config.yaml
arch: "unet"
crop_scale_min: 1
muon_scale: "original"
learning_rate: 0.018
lr_schedule: "cosine_restarts"
Rows from block 9 of a small image denoising model, named by matrix and row number. Rows with one number belong to one channel. Each number is 500 + 40 x the weight over its row's rms, rounded and kept within 0 to 999. All counts start at 0. Numbers have three digits each.
After each channel's rows are labels from the 100 images, of 14848, where the channel reaches its highest value: "strongest on" is what is common among them; "lies over" is the class under the peak. Only what is clearly more common there than usual is listed. The data: simulated fluorescence microscopy of cells. In brackets: how many of the 100, against the usual share in percent.
# convs1: first pointwise conv (model.decb.0.1.convs.1.weight, 128x128x1x1), inputs 64-127
# convs3: second pointwise conv (model.decb.0.1.convs.3.weight, 128x128x1x1, transposed), outputs 64-127

convs1.68:473548493442502769510522525548468550530529506466509474408464513503517525494511536521476523480513500510489534464489515411526547474503397499496527505449519477480483447501492587513448507499509545
convs3.68:581556489441430619519550486526478554550526528499490467578488569490470506526524463498479553524465486471455486494502532453472473498495587500406522512481492537506513507527514509531426516494510543
strongest on: crowded (65 vs 24.9); cells: ten or more (65 vs 24.9); yellow stain (62 vs 20.2); ring around the nucleus (61 vs 12.3)
lies over: nucleus (74 vs 6.6)

convs1.11:613495503458540525510512485452495548476508485507519573495489498523511498482517463499552523515521439509428515518478510559530485510477494508504456493449530496447530520542496536504478497509404431
convs3.11:538524455509526485466547538533498464589512489508504475508472518408530531463480435447516495485513540531515500492519483493575497451496545561613507542476546520537514458417543513536508553487591571
strongest on: crowded (55 vs 24.9); cells: ten or more (55 vs 24.9); long thin cells (45 vs 13.2)
lies over: cytoplasm (85 vs 34.8)

convs1.126:432547524416499480463495527450478521475450565553453461543528516422569510481475497517535506514518469505427489479463527542466487482529522535519502465490529503483441537472502523502418520427520462
convs3.126:536504469593520544512483500445519425511532455466528528529493512489480492494455486512519596529498538474492512515472512489455563447519533511450415577460518539528472454512520481484460533502487467
strongest on: fibres (58 vs 12.7); yellow stain (51 vs 20.2); vacuoles (33 vs 12.6)
lies over: nucleus (100 vs 6.6)

convs1.3:504460499509476489511497411532444531448501565487595522456574402520540490524433516500522503515547501490443549477468511446582490510510475500542472516507494417505497456451484465449528515521514532
convs3.3:525528507511551485423467472524510527514419483529424569486544497568508465532494479496460515566557474515454475510451438493467491390429465526513504527515534539431464506520517524503444500511488536
strongest on: yellow stain (52 vs 20.2); bright spots (49 vs 12); vacuoles (45 vs 12.6)
lies over: cytoplasm (94 vs 34.8)

convs1.2:494475491511476501510500510538512438530516502482473453520519478526500504459502506524536618506489381473518478473283547552511478470467560496542561482476524454512481461439529481464502546570464506
convs3.2:558441476514472507461587520503503428546442426521482535511516467521472492504477554558468522492424470472471500515421481552467507480455503465418471456456528507482547503528470554489419494465531522
strongest on: ring around the nucleus (100 vs 12.3)
lies over: cytoplasm (97 vs 34.8)

convs1.6:544504532520466497506480417615529500532451493493492507526565483468499512512453545510487488586447465488511531389480532510486429460514541455583472516509584533483496482426487487462511525502503500
convs3.6:536544481523475506592428479506534566491480514507461530510500522499484505509470511495504502491507536483515545498533497562543538529439490451560522515510591484479577394494566451464472484456517545
strongest on: crowded (53 vs 24.9); cells: ten or more (53 vs 24.9); smooth cytoplasm (37 vs 12.1); long thin cells (31 vs 13.2)
lies over: nucleus (52 vs 6.6)

convs1.5:534483492466507459450520399531484559482505482447502536508505527562508507552522472513463465523491535482502525508507488507526474459500501566517536480538498493515373522527501527510481543525452579
convs3.5:468527502542545548466473477510480425490540485473479449508494560487471522476464449495534562474503535540412536531496473531499436470515462485507460475462569534458386563538491493495477469486509385
strongest on: fragmented nuclei (80 vs 12.3)
lies over: cytoplasm (99 vs 34.8)

convs1.31:455546460483479502485490471475509491356519509511509440508494484449484510534440557503484463473489465482499545484519501466563516554438547469481481530578500505505376500538460504516483503548500423
convs3.31:450459439555503483530548538527450464457556515478477486617536471509501492492474496513477541446504501541470516508504477497452468454526451480511515488492551491496579442475502432477517540498524453
strongest on: red stain (49 vs 20.1); vacuoles (43 vs 12.6)
lies over: nucleus (100 vs 6.6)

convs1.33:537564456525492461506520546469558472537534578479504443516495487602514502459495513514490509482564446469515466390555423421476508527530462518487485502464498499520642496519452566495535518508499508
convs3.33:538514499489505512505470581511533448535475478487540486479556508504497502596452521524506556407494549514474490510594561528519610419498478499488449529471538498526462492599570476563542562560462525
strongest on: fibres (57 vs 12.7); yellow stain (43 vs 20.2); vacuoles (34 vs 12.6)
lies over: cytoplasm (100 vs 34.8)

convs1.48:470510433490447482492485501564591449513514479541498468552531481490481496492483503487487490490488469456498490567445413438492486419477438485507470451457516506473597444522598463495494520480565510
convs3.48:512461473450503511473535528470529508490512544538551541429521534556475490468522502504537500503518455465516464514501525496495543529436418517460529510487478543551528436504496584439409536471539549
strongest on: cyan stain (54 vs 20.2); fibres (34 vs 12.7)
lies over: nucleus (97 vs 6.6)

convs1.64:502501459545528479505491515522524534493521507492502505496518493480495458506484485485511478495487497511489486449510494485523474221516532762518503505508480521521511519516484509516526504501515435
convs3.64:570525492494519489519490464564551560511530498521519552475517485520517526491521581481439530520541512511539524467460480516465494526462522770570523502463481485531451496541475507515462494477563503
strongest on: green stain (62 vs 20)
lies over: cytoplasm (77 vs 34.8)

convs1.4:506543531523559466499510462504460519489546458511531526530511509471486492435561457462516527493470546490475538471529482528456511489466504496469524482515525635527530549487444518501437495472508538
convs3.4:456567537494474500541505536447448484507456497586474529466483380498493496467479486523487461431505421527514492556498487429482483539532518491455432509545547399531513529530459593535469460503533469
strongest on: vacuoles (100 vs 12.6)
lies over: cytoplasm (93 vs 34.8)

convs1.21:535489542500522492497487640529514526445473456482498493492463485473491515497503505477498513486493529501476498523505495408493502502493540559514485558539511515474539519575557435484491425535501532
convs3.21:597580516512459475584426580571507596544523489508524546464454532537482504504504461538487527450552540561515515487520527551497509482535507474549475515502542459461488516503524482530471497560450470
strongest on: out of focus (40 vs 20)
lies over: nucleus (80 vs 6.6)

convs1.121:535503511431573469513528482504543590509444501469554498548525470469476519468524519470487531514491466506396530422521495465529546542546519501492504545518400527526509490511475515492466481512550496
convs3.121:522508486540477508512448431534495522448596493513522529555453493495521487445511511561544513497528526509527550417464493427488592488507497501496508451547497493450494578495465496539510491525481469
strongest on: vacuoles (93 vs 12.6)
lies over: cytoplasm (95 vs 34.8)

convs1.15:499495486564485466549459451485477461475486559481473496509566439511527493502504520475500528403527539521496491513483543460539497518481470486492468538510566497495560442468462446601507485487518463
convs3.15:514512475492547523487551532438550482496483474503489546512481479450469494467460502540484510440465486498496453540444620546519436522527508501490517500515459475464479619512498518513505493544526473
strongest on: vacuoles (100 vs 12.6); yellow stain (42 vs 20.2)
lies over: cytoplasm (96 vs 34.8)

convs1.67:491402479530492468535308502538519537527528500555474469530513486486509511512507518586470520506497615537500496499598513509454501494506459490508529471457508507495521492490455578511443472493511500
convs3.67:546536536453438491507624493521484501448542514503510520501491457458466549492468449341494458527523494523495512504450477501441466508498437544482464502480499483439499454415509527454509522505523478
strongest on: smooth cytoplasm (39 vs 12.1)
lies over: cytoplasm (82 vs 34.8)

convs1.49:457489464483568481514554489498494502454508497454609515512573506517524504502419539510422480529461540517513522425482512571511477523448469517528529450500506429531496473435475491475434497548464554
convs3.49:561471471462493502502483530545525526476422506471531534511524538488524505406552444495478550452570472480385496494518468569534476512551504517577495503501469489459464469481501522535495473466490463
strongest on: bright spots (60 vs 12); yellow stain (51 vs 20.2)
lies over: cytoplasm (99 vs 34.8)

convs1.70:492483462481400510487444500449508552565450510527578524483472487540559506484445524528513492675542461516511495486450503563461422497494538470531496507435515482495487485501498481480512569524526442
convs3.70:500501532461498553476553483514514522477465549573462485519546518486537506564578409537541461548537537543504516487441500452584538558463459506486549501514484534467525496509488510533528463416526523
strongest on: yellow stain (53 vs 20.2); ring around the nucleus (41 vs 12.3)
lies over: cytoplasm (96 vs 34.8)

convs1.18:657515442438519448531542502522541454592489463423508453484446481564478497489498457479525535503545502487503515383549510477522542506556423471501506547534408497502524524485461510428462535489417514
convs3.18:535493502514528466477532460526561471519504541550498458502544458542394538487441491449601497411543551494477542515456539495429539477465464473498495561496523489498441545513411470550503469500556446
strongest on: membrane rim (35 vs 12.8)
lies over: nucleus (84 vs 6.6)

convs1.66:501511613543488470537455488506465450480516490521459469483476478495502525504498522499469499478482512439447505525495500477504449473512505514564487507516594550468473425507482518529479523589482488
convs3.66:480491542579447470532533482471534502560495477470480511515460573442520537498494416518505495453488499539442533521548463506508541574526494571459445459475515560492533393493564527531550532439512536
strongest on: ring around the nucleus (81 vs 12.3)
lies over: cytoplasm (65 vs 34.8)

convs1.24:501526475496351471483509510538429541510407499532437482443558484510392489496475479480485530493522500496464481492464491410592493518453518485494506477491494496446467469528521571477586521538536523
convs3.24:475525598478482492507479550471500561472496489535462462439516476535541475519443518525495486522539438555478481573442458482372483467479450492487536429415485514454472554558525476494502454469479549
strongest on: yellow stain (45 vs 20.2); vacuoles (39 vs 12.6); fibres (35 vs 12.7)
lies over: cytoplasm (79 vs 34.8)

convs1.57:508447489529468533484537465416514454529497531507406388488542487477487517504465533562500531493485505511449445521453491474467397512461524505589526477510549511492499465518528527481559517526440494
convs3.57:479470509543477474534459549539561428553511427454462484549492536518556517548471451490479452525461567534442477489477500455508415451512541557545466500489519454602504533534499451498546529516442505
strongest on: ring around the nucleus (91 vs 12.3); yellow stain (41 vs 20.2)
lies over: cytoplasm (92 vs 34.8)

convs1.25:517589393492471563507458449453479475534571497510461484568525408477534471514487495459578494505482447505506457549498512443503460487523491501529383576500556525478463552538490496507500499523513516
convs3.25:495484539493568465451523584510520465487443564437547514508537418512466502460536489535546500470514533444491515483507482525505491512579554508501467442495489595517479591509608473408548560536476501
strongest on: yellow stain (46 vs 20.2); bright spots (39 vs 12)
lies over: cytoplasm (98 vs 34.8)

convs1.58:462510482474526551478466505504475500435432492546496512433545428505514492493425480466503521492507446496460529501498597503450476497483459499539496506473516386491486444508478486539528473476483565
convs3.58:519480523530551510479459456483487522533414511453454533560469516619547514531514478510526489515446491574407482561431444528505481524538484488516518513468555500531503535484506521582428560540518471
strongest on: bright spots (54 vs 12); yellow stain (49 vs 20.2); vacuoles (46 vs 12.6)
lies over: cytoplasm (95 vs 34.8)

convs1.59:525475526507521502503504459468458463577517553522523474481525525519477507547484484482500525499481525498510524444478491533520513547506487484495473453531504509522430511485439537504469551495453447
convs3.59:444504502483511425554520510540438552383471560528531519524507469503524505471506483551461497506510452494514474506432462493513548522531497544521500459546543550589587455465562428452502499472472517
strongest on: cyan stain (42 vs 20.2)
lies over: cytoplasm (83 vs 34.8)

convs1.12:461481579522500502521613440506523514547532612440473552510474533478536507481501508488495532451486461511508474553464535489464552486480533489412464458489494507543488484462480519553483535531471467
convs3.12:533489490471501497528451513509504514552525478448578588450459472457460558453479475560536494487503531452542520469559505488428439465468487477465460497459541538508510516518480509561464552521498491
strongest on: ring around the nucleus (48 vs 12.3)
lies over: cytoplasm (61 vs 34.8)

convs1.1:510513662555508489496465494468507510456510474493486500532508523500490523546513499490513518564469509501394485532539496500513468470483507525485539541458494514496586513508504464495516578496481549
convs3.1:547417520516519500501490467517518530450481513552509501508516521445496517479564487471523417437466550554538460537490452540508507501520530505466456544514550553439507528525498444403447535505480445
strongest on: fragmented nuclei (99 vs 12.3); magenta stain (41 vs 19.5)
lies over: cytoplasm (98 vs 34.8)

convs1.37:471447479550445543604459463515507474496468517489524540486494474481518504482506511524426455476509478471482502502555488534459504477502483503498551500536544492526486541527527452504478512517477493
convs3.37:396552488531466542413545501470545506429509504491494523565466526508470448500473489473457540468566479544522503495525490554519472534512513532508531438564495538544486496526496507534470535498454507
strongest on: membrane rim (82 vs 12.8); crowded (65 vs 24.9); cells: ten or more (65 vs 24.9)
lies over: cytoplasm (98 vs 34.8)

convs1.9:493519502501514506482520456550446509543548481497445492519513437517533522514467498487506496489503517481523548435464538533473490555499505546485494523485523518477484489442459480488478515566434523
convs3.9:499529551455507475515519500509507465538465484520504521537545436517534486464524429477492535557521486548502446503446553510447465495498462597538484492587496548467459559472472473440513525458526528
strongest on: red stain (47 vs 20.1)
lies over: nucleus (36 vs 6.6)

convs1.29:469501499595564533480482498473500437530493436483525431418483463509582496498498497528473399506480449440550456521506558529662506495542540505497491504473587521396495509520510429533557498506503500
convs3.29:505529445500530501559441483499505541529471495480534443492536541446540473406481528514541516502498514486464478508585541541657490515462538500469475504487400551486547552495497498479470522521440487
strongest on: yellow stain (43 vs 20.2); ring around the nucleus (38 vs 12.3); fibres (37 vs 12.7)
lies over: cytoplasm (91 vs 34.8)

convs1.45:591518496495511519513507575425482542378534494506466510519528474504464519523487489539502508507492504486511491480514453517500469518467474541476554511459490533519495486535524507514513511517507420
convs3.45:522510479525515494545511536491505430610578530497467501562522538431476478505536513490461500492528510476487532505468430473477476433478448522504443453496510459441499510437525437524511464512539526
strongest on: vacuoles (53 vs 12.6); yellow stain (44 vs 20.2)
lies over: cytoplasm (99 vs 34.8)

convs1.22:560524417568518508455539450484543381510493472477511453521501494547499516517520522449501487473538433439509484438493562481507511485505491499451546492411466499485571479503450567470506567593458489
convs3.22:459476449402484488481522456485563482500523560492520484553510422445530523441529462488486478434480492549528521556509507466472542507505471489502474509449525510443420560518562506558512490528465521
strongest on: vacuoles (88 vs 12.6)
lies over: cytoplasm (86 vs 34.8)

convs1.120:490459493460456496460518515514506527508474494493481533533501392509491499503488522512486445443534463521440507463488478511459489462520505517486438492513515519474438467470549460495487540488493482
convs3.120:535550450514448459516548508548515542572545557464538529488522499445511513495463478506569580488494554483537522444509523480435481486449502494490515502498596538516538497488432494509468529539517485
strongest on: ring around the nucleus (83 vs 12.3)
lies over: cytoplasm (66 vs 34.8)

convs1.39:438361446549484503470478485521504464524513502454506477502503486535433504520538526579543481521493575556530531505589557516503513510512467483488472477492536490475542501491451521497479490548501490
convs3.39:543532440468480478556577461519472480454528518519469462519592512527535497523448502566476465492528471524431456456537499487520502510459475492514508563477499456460488567418513537519508508497466446
strongest on: membrane rim (62 vs 12.8); ring around the nucleus (34 vs 12.3)
lies over: cytoplasm (90 vs 34.8)

convs1.20:489417503480568436541551490585415530508464503483483493567537438482514497496444491486453469494414492394539420490478490575510460493508549484558483510553495504462502548500470534493480485527539441
convs3.20:511463531499543475524509510552548448490465453452586514441456513434532469434477523538493542401489551482526502465574470469531457506524512523550533452445445528510492408459464582431474541560465575
strongest on: bright spots (55 vs 12)
lies over: nucleus (79 vs 6.6)

convs1.69:537524455514466480527535524513541480473569493484570501516526560522513497491529469515522434497476505559533501505517485627492517530516519512454515442598483559563522501519524509546485470476476585
convs3.69:494466462509505522554522499459465511546477502561521502545506429481468569509571460554526522569532498514504489477456523453510510517479519486486505517560506436399520505552486428499549567498539463
strongest on: bright spots (100 vs 12)
lies over: cytoplasm (97 vs 34.8)

convs1.14:484474574557557497500509458445517532499500488502503550478512549479472493470537515529530516548457514480480451551403525510544422518509512528619619506470431490524467516525559564484510467536466497
convs3.14:530492504535501464581461530530457541521514570489555555482482465488458519556426482478491519546560520451467506448493538464426494484483500491471470526541563530524535469525430463461449494515490454
strongest on: ring around the nucleus (38 vs 12.3)
lies over: cytoplasm (75 vs 34.8)

convs1.71:455445436480509447497457463472462527530506516512547520483461416534516503483366555464527473561472446499505464474512437469512463536495490495576540427528492441541482508511511586524538518499503530
convs3.71:466501469421486516544493490518500538466471510488460509490577482438474456509481491570506540442516495500547457448467452576455532495474492473536450523406498431542493477517429517592459531521520470
strongest on: bright spots (98 vs 12); yellow stain (51 vs 20.2)
lies over: cytoplasm (96 vs 34.8)

convs1.123:520549491588503478473520501474431481416515440558529509527501535478524499478474573455443435517524524512531501447438483497473416522517442539491521505557528481475501490502541579526482468544490546
convs3.123:487492469489488525555546424457499476535525543470449471512570573488457466495547549439551517478502483498532498442525504507534484558549465462496468509454493473550521541511514522453548526496506508
strongest on: ring around the nucleus (84 vs 12.3); few cells (62 vs 24.8); cells: one or two (62 vs 24.8); dim (57 vs 24.6)
lies over: cytoplasm (74 vs 34.8)

convs1.60:531482448437516470515486509463510539460475529569404517497592463492486496513473519481526418484531486526527483484464535519593503550542531477465555529532492443510524506577412538502480481543459597
convs3.60:563487488460443469504540537527490532462513493488532550484490497521481509443504438481523510491497556476430458510465513482500474467450534500597534440536495555434381535495497496496499475465486423
strongest on: bright spots (99 vs 12); yellow stain (42 vs 20.2)
lies over: cytoplasm (100 vs 34.8)

convs1.55:485579474541519512469516496385554518531510582487515509531516566433502482486500504499494497497503450526494546490480540514512462496564509510487565528596527486515476455616486508507468516404500459
convs3.55:480508462474466427535565501513541466547479483492479506522491555428490492502516456486533433465570601536587561557545448476470453499482530524443571466543568501543437513434482456536492457463487540
strongest on: membrane rim (51 vs 12.8); ring around the nucleus (35 vs 12.3)
lies over: nucleus (100 vs 6.6)

convs1.40:500485528473471543452485418489531537498502471519579476461564474518441480490497515491530482528527460484456497459518566476469521484536472546518515566535493393450454497442579540483548448548501460
convs3.40:577499528488639478519510466472512447517467484483503515488464566586537477498507531523549528505520552493524508524524497439441438511515502521559474518516530453415504468451508500534528495521514522
strongest on: bright spots (56 vs 12); yellow stain (43 vs 20.2); fibres (30 vs 12.7)
lies over: cytoplasm (90 vs 34.8)

convs1.42:514486424506470509502480522539608518524516527489496474490526483483488477566507469521483457488461526464532485478511519538488349508496503503518499512583492481485489456556472435489488530447535490
convs3.42:532550497499468497522523541518462480528437458466515565510497460566530475490499497510406552551505509535523502503445563505471442516428545471584512492470509507467519497437447424467503519466538474
strongest on: ring around the nucleus (90 vs 12.3)
lies over: cytoplasm (100 vs 34.8)

convs1.16:504516464529550475451535480551487529450509493520412532600576420514469519470514544507473431476468500492533536429470470477476459487474465505536436443544553483490492519437501460411495460541486479
convs3.16:504497512449471465481542568577607508519480486485534433480480473402505527503465460547486468461515515517477507463488489529516523494477531521483470476553489552583466491567455469435460466551528424
strongest on: vacuoles (63 vs 12.6); yellow stain (48 vs 20.2)
lies over: cytoplasm (94 vs 34.8)

convs1.63:477472523458492614512508481549485501487505526510509533513518492514496512541507505498497478493502508518534482621503544557506516464485487523500470482496509533516552497465510463545508517442524501
convs3.63:468426410538502539500559505535469458469558553484498547501532506475519494499567485487584558569469466483480499533437467506502444459449483512537468433535526528578556464534470562446479550430466445
strongest on: out of focus (100 vs 20); membrane rim (50 vs 12.8)
lies over: cytoplasm (93 vs 34.8)

convs1.61:462500413500443493591460546408503478473453486496512492522424508508449487605501442540477515516475475537535495500445527465423473516518512527512459458461579489674523502497514460523479521531512500
convs3.61:470480419474569507480442461430506507559512463462518529449545507455438493464465510538495440502450482506543516530575513529466542491538539485475543539512442591536543534506481580532489535471527509
strongest on: membrane rim (39 vs 12.8)
lies over: cytoplasm (86 vs 34.8)